From a checkpoint of a small image captioner: encoder layers 14.
Rows from block 7 of the image encoder of a small image captioner, named by matrix and row number. Rows with one number belong to one neuron. Each number is 128 + 32 x the weight over its row's rms, rounded and kept within 0 to 255. All counts start at 0. Numbers have three digits each.
After each neuron's rows are labels from the 100 images, of 14848, where the neuron reaches its highest value: "top examples" is what is common among them. Only what is clearly more common there than usual is listed. The data: patchworks of several textures. In brackets: how many of the 100.
# fc1: MLP up (encoder.blocks.7.mlp.fc1.weight, 320x160), inputs 0-159
# fc2: MLP down (encoder.blocks.7.mlp.fc2.weight, 160x320, transposed), outputs 0-159

fc1.160:178125157102192090159138125137091094135067115076097148132122176117148135078065105116177128085122201145161108112141166144091097157135119131176122078157153112085112129149084128151123074112122135141169143143114182127171075072145163171176083088089100135196097172173140184164150129132102178172170128093096124153157123167075087150085078145100144063114128130131091159178133077147161132178095145118130129107151136125170103113184118092159135063096107118129145146121117175150110162119129092
fc2.160:144121099127074144087138145094143177149146130161130130107134121083096103144145120142060117168108076134124133115120104122176159152148160128109135125139144183145108146108134140137147129181146108150115130134090090102091132135125124054163128146141121134065036125152104043104116150202124165092094136165175140120095193111151134125168111174174074155163133084123126105098110210098134140091113134137097093172131041213126127155119172091131133128128114108132116120189118101201187154108189163
top examples: camouflage (74); studded (30)

fc1.5:088158132112183122106186143133092150153092092131067147139144157127179151112113121166151168063094083099136082124127098156148166082139189075074127134108101180134107146104076075114114123119123126152122090098146182155077113103139150183178161120114142112130096174169154188173137078108126111114130122089135106134106086126150104182147126135120089123164127179105148128090144099059154156099127164112073133085126091134086168137102097135109113128084079168208137116096119112156161048143066081
fc2.5:124139158108108083160108220089103126121164113114107096122087058103082127105119129110083142185128122123138192101089132077146080132155123146152114111082158109153088155132112115156131139095150140097121130146089132168123140114125140116089117172183181168129137109134130056194079164115156133179085152108158122122104155181142137085175138102183171131103134149119117143127116107104170155133115104138156078146133052091095131113091149151132094155203059085052102165194136133133062143085110157
top examples: striped (31)

fc1.16:129141118105130155181110164166131155123105177106150122128166153111103142111105132114075088088081133111171154171123178087191089202122103154172127105103053120121171085114122151133130130197125130139157174129128082123156111120131084059134151139147045113165077121111120183126098157152135177121106058139142084134123136136169131130096130195144110147136073187140165166141058134100119112136110109120142142109120115121087115093155176134171109160205115059117128088127136172123102087073173166
fc2.16:138158146105056093164135125107122048120102035069132111141077113125104116127118128093179175156184195093150101139109117141150123136119122178109104098055180129112145140088103121129117161145147156072100116182096095136114120064140165167109090125109179130161133127137176102171140098065157129119166135113119117125139089184100129092155108221125142139166145097081136094042097147140105140172090082134133117128156121151114059124127100116141178111083108166117089105117098124113111170144157132
top examples: camouflage (94); centre pattern: camouflage (25)

fc1.167:126129107121146084145094133135099148115132132180075162135100165126117142153122130175124154138138112097168169129127086071082114096123147168131155162055135154123093121083088144255116163119129080132085151065163143022155095117130147100204129152120145103142088204143107100123096046176134155167152124176160175144149167104155152130145116134148149156156174068130114106144145159116130152094167150128139105125107131109139152143114124129128089150135118170161123182047123124155139135147123144
fc2.167:126090128095138117111146171139167138120113086103074111152165136123103150091107125136144126159102078127114147093121113055193122091104169101075129159148105172105071131133101086161121144116094125163111143138137152095098135126123135085100214071131120149155163132198102134178120120121084217130124141120163113149120115126119179090154106114063184212129125146149092192095106153124111156145120137111140060092096113163132108128152039111068169088073144103164147089125073113183152132108150129
top examples: rings (45); spiral (37); rays (35)

fc1.130:144125075083166120127125145113100114111125164138080137115102156085088105217133109077183132140081157123120125099172137074149161122104109209074139155154113135094157119116108126124161137171118162125135076106159129095110134109078118138122144114067180118152064127106083089092124079195110110092220136185128117126119171109149103126090126097104114121124126092145127148097076114121067082133157083120150119151137079053095131180114128110177155193087140206118112092107145129093156111132091132
fc2.130:139116177165104133110106158086121134142177157138170127156203119171079128104123107173116206101171154139168122091092149255120136060138108119165132100102136146111104113058144115132111118115105111090141162145105098161153116150119124164143100144167113146112131144132118175096078106084101135157036099130127117146178064103078126144118165097105155135124116119125158122146159090089123138169084124167127056157128195138088117049111137115132111131128105108158093125116113185155155166156111073
top examples: spotted (52); grid (31)

fc1.131:093105095090105118143109116142077158139147099138206118179091149115087154141092109085153135096146102089148187139108106109151154118148108199162132111088151155167072116139176145182082097070137122154046134123170123126090160135124099117122179184085129080147164208135116129152096080142139136195147141096118137110124119106177128129178165176169163134106181139112134151086102123109173093098141153121144134166193084066134147109098179140129076157128087122159094174089089115172140145141130161
fc2.131:120087130111162130142089120102136120119129096153174056149176142123084090162158122229025145112128172080107099184144116172060083139122106192056131089174087098143185120140136109153138144062083161124063151136136093120057098130128140152094089150134150147131126183159120092159148084165151173109090096121120142101121095116081127153116141154129110140127170152182138145085155114139103085095087105125106070105074108121141136110095166129104113127140140136113169163147131131144088102152158143
top examples: rings (39); striped (38); spiral (35)

fc1.211:062103129106145154126158134100112132087138139123143182217133134135142143078167163120100140147147077164061147115159093128139141150113191114122180187132107168166160142123127112155168102050173158143154100135129116116147127101083094115108208092147133145114144181141181119160109137126073108157194178120113102066103157151108160189087131142179107093151146113141113125164140123070094111162109157140149130109090135157168173062118138149187129171135139097129129126093096054127139137095105201
fc2.211:125176205128129084186164141123150102160105123114128074096126133154120109146106096149232121068133189121115157151090150133162104101143116112173164078118148146155042114085148133110106109180149107092126139119179089132143151113151185148159067125103104118092137138091085187060104154126125144074143134127100155162140131153149150132163126159080155060128107132127087047157082108142099109169171124081125178183146152108141117088146121114137115154085105171152116114199132134156163125110133096
top examples: rings (35); striped (33); bubbly (31)

fc1.129:125093142156094139150103134185055073127197122178167151101114166102209152144132079195149081109145119125126142124145177141117131171094174116080087134151130066151114104087126130125105107140114163144155131199168143205085081106096106113102121098134130106071110160064115135105160086082135153089132136144113173063120141120119147166125112100126105206142122132178111157128122163120077163106138167102151119103086111136167143147177125125096121206124135100118102122154114151122170175136111054
fc2.129:097093174130086108055204102187116128077128104122178140063112095146175156108131101105148102131138146103089151127143112070080137154124157130146164159169118118138115171176142139098163055119175117150172131140130126149155132126118077133142075149114101139152123079127185149106146039157129169137166118106191097107124129113099148119127111106109140094194125106125089182100124139071137160116147123129104008114150150182129096093149182165154134133118200142133092102143096091164120142122143128
top examples: white (82)

fc1.245:123110129167176124141159122117062110146116087173126144080122157153114177121178123178126106142157131126122170114133123139117138145157168098177118104197135112131099193116187100135081103109154103137154153132151099141066184121093146137168088037089148094145156180153123191096172120183191123135156085107086136140157152145111150166126122154157166125175157160123108099139140143167163055103121113182183099116095116146202132132130148149127168193143058157118160105111132107096072111183140115
fc2.245:131109147135192181137115106097108137115133151124104151061146154152163120084080106085116020076135130099142052161073118105164103149090181146137133134126121145192151127115120157059113125064118103201102120133063124082168110175146147142128169110130176137155069112131076121121113093147124142131117114160140151103114158082141113073159083085108125144047150091138140147160151135147142109187110137049121126174145137122058164129107127132126145135130133157093124155093185140170106134162119094
top examples: veined (50); bubbly (45)

fc1.315:072115116137143159155164208167109126130167123152102146162114199153113092132137150111176123088120086170154135137164118159181139086175194149157100184140190147148126095129109112186142177133160147134100154175126101121210078102142148104092159135122091109155125149101112085121200143155107082140110100101113157156113187124071111127115113120136124078132137154127144092144107138105155127118179015161200172157142188142098147078119133150138149104100131103173154123163099131129090116151157097
fc2.315:116125124149171135129112185129155134113133075100143125118130075184138077118135134167101099150127143096123148115126138084122154113089124055139143115107140117167134202147122077155092121171088080117123125092085168191117168156095093094163152175187159154090129141144109195136128154068230081171142159103151137133129100122160086096131152128165177146166130125130145134089154131096125113177112151080177057140130076147162109106097159081085139133175111101094096216115149118121172092094138104
top examples: plain (56); centre pattern: plain (30)

fc1.168:174153124148191161139203122168053088122168122068081118173086124151128139126168138130154180134214091059154166124184139155120160135146153127099116160100115092067144158148175124112165148103121134093106151125156143107117193108108152101124144136118145094121094086119138150138101163141087114118126111137109115116087119103138118118163113116161073064049209108123186132070165117081119125134148112162171110130117131133185129133097109136146109160104094179132183126168130089105104153182198125
fc2.168:169141146126084131123160123113166154102142144100166084110130160131098092154074139100079229169144119109111132061110109085151085099126150126133155136171080094085080128107148148097069200144115100118115143139139141132145187121130128166149139121146126130084171124171183139079026136163125035080131149133158134129165129178133095088147133137116110085060128107179138107099133182143121096099062159140126106099121142179178131136101101121122164060186121119098126108120134087139121150122148092
top examples: white (81)

fc1.150:162096167119182147171110104104112161144111095143169159163114083181108111166085130134159113116119122155190096129143138095175149110158147144110122132092131125165125118082114194087170108126122108107136116144170155116148149071151146164109127121136108098123202093135179142096112161181148121109146141125151122144159165109164080104147096071145168175130076118109117220161058154154105134078171092180162142047091094137187144144085045126111174126170132177111135093143142151121163149141100073
fc2.150:136054137173121133104069173102166172102176091115100107101137154122156132110174104096113196168155137078121096114106099094130135101130150111104142149114120085143102064109121136112071126119059130157086154111103131112113167165143082106134165167074118154153195079096093083098109150136147085131086150167138137119117073161110130193102111165120148099154108083051102136087175169172141116103112151107083109156133121119096136169142153147173110102048151143166059152129133075143139152083164165
top examples: striped (30)

fc1.127:141152145100148164115133084142097134103159104141097153117089161152110111082138115138138139120157117115153127145131116151064122110132161055100132117140136111102082177073100085127154145092079112087126148121119143125094106097147149099101069166165107089117151056128132115120098178092167122083122183123143101166051144093122093161085094169124105112062147144192114174129122176093093123150133144103087200070086160168166136167099169205146173107139155113181165080181132117078148062132148118
fc2.127:196097104084107153193118198173117064078146130115161070144122131158165152144095076184114129096163148170106076132105145127116156168134167094084171148170125115197108146159197150194151179135116099139155142080083079102129158111157068092127137119123069125140153139160101139140080129150147112058137128094113140118166112062123092194144080128129121106119146122124136185107121129153128092107093158129071166176094170129153164092135122102116158109106104126126119128132113154064099179151121109
top examples: plain (31); zigzag (30)

fc1.151:126103134140174144137103119128107093159134099130146132155148152134093127061132113121162148134111117166142163119185168111164101171113170143122148125115179073154072148109161085155138141160116140198128108103038119130069117152193137125168125071131140103064149147135135135167156089143113178101141107087112107114138212118137126126165102121099140104124087134107165102126164117149216126109208158181140183153098171108179160101130097068114138173120091139208156139089085160125117189110121161
fc2.151:138194105177107108088124099123134166132096159165121143107101110139125095165123115157113122127098170093090104174082109114115174129206129127107163105144120100068114109099123107071145134138111138076158143122170104180126150085075122175135178194140144182178118140082126167125133137090141123162148130130128135151114112167109171131139129159114091105053101134131106144113151180148134151165034124101085092143117118157180160106117158132108123122143184051094121104211170130186161078207106154
top examples: striped (49)

fc1.187:186089134117157201132171127089160148135059135136128177126128146128128068173125136187115136147120157112086124105156130114112106100117171089120140135159128125118067087082148118149085108136084165124125163107155088121117135150126165160103078137101122116117112105140133074147094177130119130173119080073134127178135077148133135080148095081098156087095048109159081116118038086095126127072125156159205116147135107097157096143222145073131119149086135130087149058136135135112070100132109140
fc2.187:159161115160119125110163067089166130124107124107149053089159090141116153163185157086115133149140116075213150065123134184175136095123115113102121104155102090184148131113089158128146133112142137142103115097138116140152163122133096104155150167167183158117181160105131166100103124123125120079120061154165097103154166129129132164140123119178097109092182120146183084082158155113091078142136137072095071162140111113111140212138082094201120168104112123152126091195174144118124191120093112
top examples: spiral (43)

fc1.196:140163123115168132146200137137081140186171093041075135093094081120138080141116110120162098121124099128129107131124136105078126167141119111120149112122144120045160137061170117094101114158214125098162094138126124166082115122132128148092112174102086127139109087119150122129155208110174125081054109176113163144130128070147088094080174128153103148115100155132149135178111105052122178063119109169086117129080043144117103121170165122104119132155095131107116149111135146115093130104115097
fc2.196:160136149097117163102107137120157088135158136126082060075140129091136150139159153052137173164072163087135107115113053175115087076102095099112105118162124119141062110140144101084154172119105116085121131143145127125135133117113116103160096146098135142136098178134126128136096196142087060165176177102119163126160109189126095108118093167081135152098130119104188181143157140140178153132146142086139149150118144133074224150152071214161155099163157091135118131136138154108107152177110072
top examples: rings (58)

fc1.119:129134110119122117121084131150101123158166124104148186087032141125126137151108103118138153145093146143128159127125117114114170085114131147126130124183137132097037217185132115094170169146132144119142133143160110116099168110202126099127156106107185149136080122126226152084114137120140120095154154136110133186124196154140139178140127149128135145179122090113152132136158137112127125138109132150137127038131232128134139101116058107152101092150061170084177118108083142167106156070164146
fc2.119:049144131126101120117208124097107112177107125129163113143188126124141098123177075120094161108167159142131113123177145175109112176095103103114120120098165121165140096111133107180137164154110054139196114067106204140061085183121086103110131164131113104114134179151087103142139151106163142175094112092139102091099043110127135104116103060111101125121172145152135131108114169118148190159127088107119120140077033119112165160092124155161132151113162106181128145124143144128108074160144120
top examples: spiral (39)

fc1.257:176154111161120150160149129120118119164079155215115196091131099157184119135076127157085155088146131164166111096133157106165137184140159118163086080129135087144144141168147117120106144144149158134110180103102134159111163138047197148196087128152094083147107120076144172120130189086153175092129136166103166122158162107138107174161154127133103107126093128163098088118064164112131142120200146072097153087090123107109132142162138211132114176149128113153107166144096120146180148126145081
fc2.257:019138150112173113088092133161112110114162108102062109104148085136171169131130145110137107108130131131118172129100151109105187147063111125053163149132137178072113131126111140123140083109166063115125096152141121096122091150224132118149206113145182125053108095114147093142148108103147134154185134064112141125098122137101153167111143109166108119167112170119126094133148131129134147100080122255091095130140150128135149111115149128101118153129105074173160072141168137115121154153107151
top examples: veined (48); speckled (34); labyrinth (30)

fc1.286:137192150166132165106122092078133123092137164105063168158099141168200091174166079190164133095093119076102120149107194133089121140119157115124138152132179153160098138102145160106168089175129138115171153118134084152064139106136101127112083080088129141126085059152115121134113090134141169121130177134165138153132176089089152091162105139167120128189148152154158091119133120149107142110118126131115120093036205150103148131079172138153106185154128066184083128152127128141098091082122143
fc2.286:167106182138163128092075150161134112110159167145156127191159145204124075143114091159120104140178121125173127118125142100160106167128129094199068115131038086172163114166164132135086177085148145111119090111179152099136090129075169074134138122147110138154119182161101105131175070134160141178151151116163127059134162133131132160101187102128200124173119094181111142129186082124101087120163132147102116125115092111126168120129099136110085098147164171154163116143119102136079129093069134
top examples: spiral (62); centre pattern: spiral (28)

fc1.55:143150148088121150171158141066151153172206118149144136105130130130124054186166150170053150106158106113138071129138127072116085162131198146183067143145164144157114129141121114113113085105120108109150152159119154155095115094192127110060122105116085151130070086132083065078150153082135152129099082092160127148145117163105118096125144180145141074164096136152170121161131142075147122115136092131104155094131130169147151121133102125165085092161210120138206141163133104180112174144142145
fc2.55:151128100138170084098084194098145121098154134098096130190113123117115186141119103200099102103103141076073180140140084168130136186172120117121182136108126141102120138143096121130093145142067113108069103137079084087193123176079147125131163122096157105115098143140118172138184130149133177184076193149081122192127095147118152133151110162081098122144144124088118162130119132145086131132167089186094109125099127139113166121156116103190134124029077133129148153143114135069100117074106123
top examples: spiral (44); triangles (41); rings (29)

fc1.304:149156161111169105148139125153137126124113133095127124139118104078109142121148112132135119120097077168056091132113123119107131108134142089147108125141094140087096120146158130157105126120124068150039092092135104165140165152073141121117121167125069158125200139162047111092075134101160110147072109203145194101105124077052104107096112176117106139167090185157080164116132033129090112147108140135146109150134162104095110048151119116165076128091081129109110092110170097092113172157137090
fc2.304:128124154145131126184087187090102165116161079150152126119144090083132106099093117135108046148125138093125146113149169126116127106117139108151148119171154115133171064092173155097147107151082132093099176113117134186141091099120135126137172180138131118155121102075203135138100141169170121121072213165093147162173113075160126126160170164195105103174168147129111152195111081128186156173163178119144085201139074120150154130125150137171113170134099090146127143141167145141150149150091177
top examples: rings (86)

fc1.37:139128054147155160104114123122162128139147129094084126116093115137114093116098081110113134135108138129108189164076141060150149143131139165150152118129184173114095171104165179116167172173151147190116129067140174126157141148173130141213137137184131198177120172161148140119147122089133161092202111175127164114163089129118181172165145151115110056184149118104183163141156116088149102145162184131139155129111222152119163186163142153103125162133118145111175136133121151135100163111128152
fc2.37:146147056203121129136089095190100105107125138173187117133190124112167177188144159091166159147156101109081116156165121150109107158158161107146107119192138136165116123155104139096130101143129157111113136118116002113131117123062080176099146141120129103160081098088105163134107107139108104135164109093152105181168105153122106109148090083169126118100111123115078146170073149111197154099123136141087122136117084139170166111092184116121176151143112128142184058142137162142128147073110144
top examples: veined (78)

fc1.69:206140149091173146101057136110136135121127149170129143144135120155170212081161109178104154092160129097123083177190098114072124111097155129098157129165143176167116126138102111062186125159111100109151122112098140157169101133085127100104151128114193093133114150155157204096110111121147077096167157137122112150157082123149050130117116123137223105139097175146137132133109136134134169101144134073154123080089193121131134176120132121118112174120162125165103125072125136099129111100045091
fc2.69:148118107160098113140145157139115146152102091141132129127164123107140160141108126105183120147095155182139138088146155115082162083130122141144180091102104107159175113133118132175098130054138168116076104137150054119179114131148146170080139137114096160092108107073139092152127136096101192179078101113149125078199123156127214105110205162140079139132130150138138167132138088115186101166105167155114121188239097111102122094162170108145166101172105162147158150149170153142118099134145183
top examples: striped (37)

fc1.147:147086114167169109144119155161146134177093061174129101161129098130151163112071145112179133052174104123108076127090194103102152130104134098106160127145124123148120110132153123104136143122128174208133110129158153136181135192179123103157173063150116113151068096154153111127189175095168154094168149124128127136158117115096155188145186102166113121144085174110162115128078207129162093159118115141131154138127127149153088126197153165090133085118169161148163106133125110165079057160097142
fc2.147:115182077148128145084133145044129073048189130116109135055137129127102146099151152129104142163126133151083129102158072109127177103156145091095103145167096105108080134107146145133089092149126045150128166100144115079077113097115158171168056113169136154157135116087065046148127166132120114164134172137107108093115086131163094126117104122162133085166184087143100179132147098154159181112118144082159108138099131086098161075109103136141145143113136089104073131152108144098161154105081106
top examples: veined (46); labyrinth (31)

fc1.133:084147150076133160161121099095113082169122177159155139089120103132097118129131105133123153082112124078107159088145072073105133182108125068137115019158122163101108098149110123148107094103105079145137092151153164099114139146189116077126079090098135136114119153140169203078110153135101194091136104154089107090116139145115109136147095110093164077129166147123105151161212139139100118032127143169165081120124092192144181143097171101117147120107148089155155108143087144141114105121160163
fc2.133:153178113124099117146162134120137121143141143152185102095201137129088131163126143108124130145176089157123131176126096157142133104128142095165123128184143170157182181124115154143204141176145120152128203171151060156109116150173108164137116121065092135124105156138115141124163129187160112121056091146146166134105121130083125116154219137129118150157089180122093082135110118172190086105096076101141138090126145049122148149114180137148128145165100092090113095157121085132212079138102081
top examples: studded (100); centre pattern: studded (31)

fc1.314:115063126123108125178121181129180172127180107117147110221100152159068068197167146135087142126156118101161128144109101083101108137150146121112158155183124149169102143119103185086165139152138135097096148142097179145111152183134207122050154092116108148112151098136134143187114092194090147104117161177201099099148152134141111129167156169079163113147176162126113163110139126144165154115161128107158085128118097162143173171135110175122125131161138117161134113087135139128100147167144209
fc2.314:122026169174126165131144098069160112131127118102079127097141129142116236102101109107093079101171123143123119101119122123103176118142146123138091122137117145114173145205076154149129109077145113165092094136179071128124125125138126161051147213151139136111199124087160133174173171085162107153165122115132176162139087079149122127143170115090080110141120063163119183133121151118157094176150115141153129066116144113097100166134157112081181147099182146161118129106116137123115138132128115
top examples: striped (42)

fc1.305:087151115156175122105114134122096043150061094170097160119158090146160159069121187120124119112143099110116180127127153163111146141145168079143168078180163091118086110118139167158115147115146168139141169203132125145080144141130166150107145149172168084162125100147081114151142121163169168109158157122112119154142100129148112154096129159180164126132159116134171131121061145190135139105109093099186149064165069164185145070191127219138135115132169132138153129117145129128138103203133159
fc2.305:092146094170175130153105168146123153095068129141165142098136116156125147171107140081140182146122185139056094187135140098134133184139065150118161135134147087137142129121137074138126114150093119114099110117151052092083101151131092169132136102092076106132136158083113093153132121148110149152168096133190084150105165125114196065124070150169119172140140152110134141147113095108121110183189118190122168159093157121071169127141089131139178127096139054128194047105136095150173113142127147
top examples: veined (74)

fc1.260:105133141157228123074151106119121113128142119119161129100142166102143146136135186124078125104080156180116123125124095115097156154116168117096164105124137227175072178122153147080150130130199147115139132108102160142135133104149075094166231116110135112080096138134148144084120142102133154154180124148118165180108176112185159126121151083134149153118127103168111109109191161130141180175136098153083088129117090101164094082160131152185161198090155178128100099090167158133119121108107147
fc2.260:098113106142102157173076142091107117109111072101168103085090148146107178129123119118162131173118141152165117122186145142193081123149073168118108121108122136119155126111068065133075120149091210114111149200149116132120126168140144139132111124158045191163122116129087133184123119147101163183114102107149128107138123205106085129148116227092140111123110121070136126179105151153059152200150155129133131132126129156156129165136144113188110139185105081121115146163147136128068111113178135
top examples: camouflage (94); centre pattern: camouflage (28)

fc1.197:103116170134132168103136128127112156154116103132139200185149115168067073119107124144167079090127060130055157134122125139106155197091146147141148182106131110096130083111198048103153146179120149176127146190158097091195122147153137112188133174114130111133184134125085140111084125121152125132118164122104124151134142107145087124114115167154098110140113085107085156141053138179180145150131113177173151157084110142155111163150144193160155087098135133118180139180133185105130072113152124
fc2.197:110153067139163121136089084126175124087093134112159146102143107121151164118147100063143151098175129119132111139141104133106148119142114178109138137158182149144083132170074120162121092087102050099124165134114137210113121091119103131121137108165151141078164069147175124126167119113096107141190119136078158129116136099117144093123126109132219135153134108137152107115165132141064087092055168127134144094088148088077148107159106137091116161228134153183180109062103102098194161117124088
top examples: plain (53); centre pattern: plain (26)

fc1.319:098166121136099139134168155133125123068050195079155147037058152113124148119147170143075116154142147147101132108102129124128133093167130079111114096146081097090113134140114120070152113152141098091113128148157147137145099106159132113057113089134087139198127034173100135129134184144118160130117135120132103200114084136087171123154160115143140108166166116166126132175167086112110093161170136133175181071092142139139148111127135170111147113116129099105155121198139110151180047127084095
fc2.319:141121114136187147130085109136150137162163095175095084185172121153119157126143051156071128117139083089140064127116069100052114123096120151148095139099149142127100186143169114083104127118141128100146188143071115122078122157089141117072198110115163123133119083105162110188193110122082228077124126122142153082159138117140130137072164084098133198151110126112091133151113122113131163149116093093107084167148145136153109128132082078134161122132152118141121064144109135113111127099168190
top examples: spiral (53); rings (40); centre pattern: spiral (26)

fc1.212:111193120197212127175125146108097122087073098159168102084097127098127124071122145101138161153093140111196066157112124118162075114107160105072162145135160147098112124088128112126087082142161162126119110134125186192112097109108159089125153142121152129182073115102154152111171110110136132093138174130102149204145126193115143151101074190138140104137117126100106144080140214147146124165111132109147108119120093152133082079118112169174082154160126096145142152138080132103100133083203125
fc2.212:186147168184087116133080152136056181076153114109104096126139096108137184103127137122116119105138168162160098159087139113141187176127085194105136120100139109148103101115141105123142158141211205140102098110147095071096098100106133155148099134096120088096155116135132199103193135105142150120153117148162135111102111171104141091142110120091125081108146117156083140163098135158146110173116102158168104106111048147201043130159117154142160098071131114128078106165134161158107148099185145
top examples: camouflage (99); centre pattern: camouflage (37)

fc1.128:163179112188112107176118169182113080191052117168130129142137096102122147135104170131101111127070160130143136150152124126172132192144107168175114150107150209151064094148127127220115171167114118175146139137134143090176156122112169144160182126120164157176082189181130138054100142160117186107074135096150148140148073110129144090141141148142185162059118144173155141134106119129137111084153104130152157105108119139151082192150138104147118106165102138088123155126108132133113137128180132
fc2.128:124064101112177127049232093070164160156067147138189112081125165169180096126135118066176123141178101180160134118125131116144147152165175172147129127182140117054125163128091134108128154176129147139115076136148115126125158177171180168143147120130115124171154125109093160117190191087147200145115139126102119123134137163134096161130113159123188092102152103142085108161177155141128184132093113138140136144124090164108157118105121161152142122107148099184119157115074119144152130118079106
top examples: spiral (34)

fc1.193:168110077165161104082109137103123152125153108133100151117058101089150108103124136107228097148132167105110084109142158122120121171111065095115139138168170049145104185144101093069112102139074158115162072158121058149133147132158118131201121101144146111132102133122089165075130159074130089102146120112097108158103122121097079089144146165103104148083078135127092148158088133192130134187161188151111158139138114092097131151190113159141143145114107181150106082122042123127130130100093112
fc2.193:165097129123101156084172065120114119143169145088135088152191069174102173131117101102067137158133118115113095099123099094136180132137171116101117108051141125066110106103182112175101137104125099173096094099134152085099144143108124098085103160132170110168189149159156073156161076128158188087124101138192166103151155111140119185159133018160065109136191135131135120104110157110166103100107101132153143149079140158138145140118147100090103132166097095119083118124154172116138131076107124
top examples: striped (45); spiral (30)

fc1.264:088112118163101197141180142111219081142127099125141089083151166154085120112132210126128116146117166117140199117139124078127133131149177098086184095176120159101087130141136134107099146127158146122101109119123152195117106122126145120200135133113182137164135074181130170141134185097165208107163105166119072118094163104139141147156105116163090116191092092147130160137117105128164105154123086148191121148115124146137119096141200191173106160154153131134088113160109145146095162101186102
fc2.264:097125137132138074164132130131136112149141137124082129143144118093182144147097153179119101080143116104087115161082136095160126114111135119110134122133104166131108116129169053112156135164090150130092092105156090115132201110161090116144101118163107163093075117110120173161189084128120092090107096089133120167083140115097168130099129197128123069044117152063133158069149160104130102108129186111092219081133114096057136111150086077117132151117100049137147128129166164164142072077111086
top examples: camouflage (61); scaly (29)

fc1.97:140169136113143165127180128138133136165105082137118123126140133101112133164119114075093133146147103065102160141154097168087105104203113119157154105096097124100196118127071139041149131147136138131108105138120145128131133086120108087132134160068101118143084083158127122147115206106184186112105037137080139117064116127127128142152099066111104101127128171153138181171121144125182120086101191114141151089035125129192160155102145083171123181148134136141096112172125120151130073098073137
fc2.97:172175066116122090163119132121105173120156155189131173080107146127094067123063055131157137101051162153150104083128137121080084183125106126153099123142138174128108162097142129149141119126171153078205129091142107185167159106167156152145141152128102122102104114130126168162083136126138068137104170086137082119075083168134122131133136172158083162148037095120111102142149126152128195115124128142122195153109112158150089142131182104150160130114122145102130130119092124160199197103115129
top examples: striped (45)

fc1.267:130135172091086182077108133191092149181103122128136108125085132145046120146181146151153142158170079200132160118109141094085177104175102063105164093127146110115076114108119112127145115102104130123114199079112085151120123129130096128127115103194087150074103100096153097124091107118131135124168073112121194170078144095190091150163148110174115197109149120117179109167134125078131190103118116099139094108136139138049151174134132158110148093100161161153139123151075119098137159111109139
fc2.267:123116119124144099211132123148139126118142107147129096068211092132161121098073155136082155176132130147175126091143099139123112115084151132173099086104103078112212134167185153188113147164074149157151157154144132142118122090054090148087185153081101125150124164134107189103126103095154147108103110143133119111148123107125197153119109108103090130119133084146067138147136101112054139118102114091112132087114114106186119067131111191152114111191096108131101149126096190092166062159153114
top examples: camouflage (50); checkered (31)

fc1.188:130138212068099101152135133137134133169154131204106201122117126040135087135111100138099125093144163133116143105108110074107138110082140119151137110120100125109085148138161123190122157142110147089222134130135221152117151115230137092131109128128132090167101127126127102111097148108142098100089128159154080113099136096115094173157108100140106104168134178154121157155173171131137098184093147115194142131177116132148171121172135165141140087120119111104128114102143059155168150058152177
fc2.188:105160096140135136157141095146153148056080116103161068135149189174097139116172095161136109186163154124072151100103162169136123077141168083106154082160101109129185110123063152110095181097124157117164168095124137142138144122090134128138114113153144152113119151116150160150146116134125103098183147139108170179134123085180142155186193129194140154123120107065141125114221134158125166128137124102100101143124130137098120192109108124090117081085193172230127126169118115148138075150099127
top examples: studded (88); centre pattern: studded (30)

fc1.182:137153154145149146066132166162167135162104152153185097152140155139162162126145171092175144112066114138135166119199091213135153148128108135144106143089149179168121144131162101165137113182131134145139162113129204170166096113127107092162163133155161156105124079169174167104177147098127162106107101128158133167165114137186166147119124162145176157169125159139118092106078109142164148109152160162142113134107171158118152097121107188154101085108153167097085193199131126199131124146211158
fc2.182:122163128102165125190144117077152113143106059119115124120108097156108144171123097157102169122156177155141110133096118081105066149130104112121146172102149115129043095138115104099066183147178136116172119108127080162100158133175134111152108160123079128147108131149117126136220105167105123119120143074131085157080154109078115127147134116105127058141147063164168136061169151168097103150160112094137142101082176195118107103129101162118131171128115095132162130104051133136092083173057165
top examples: spotted (79); dotted (33)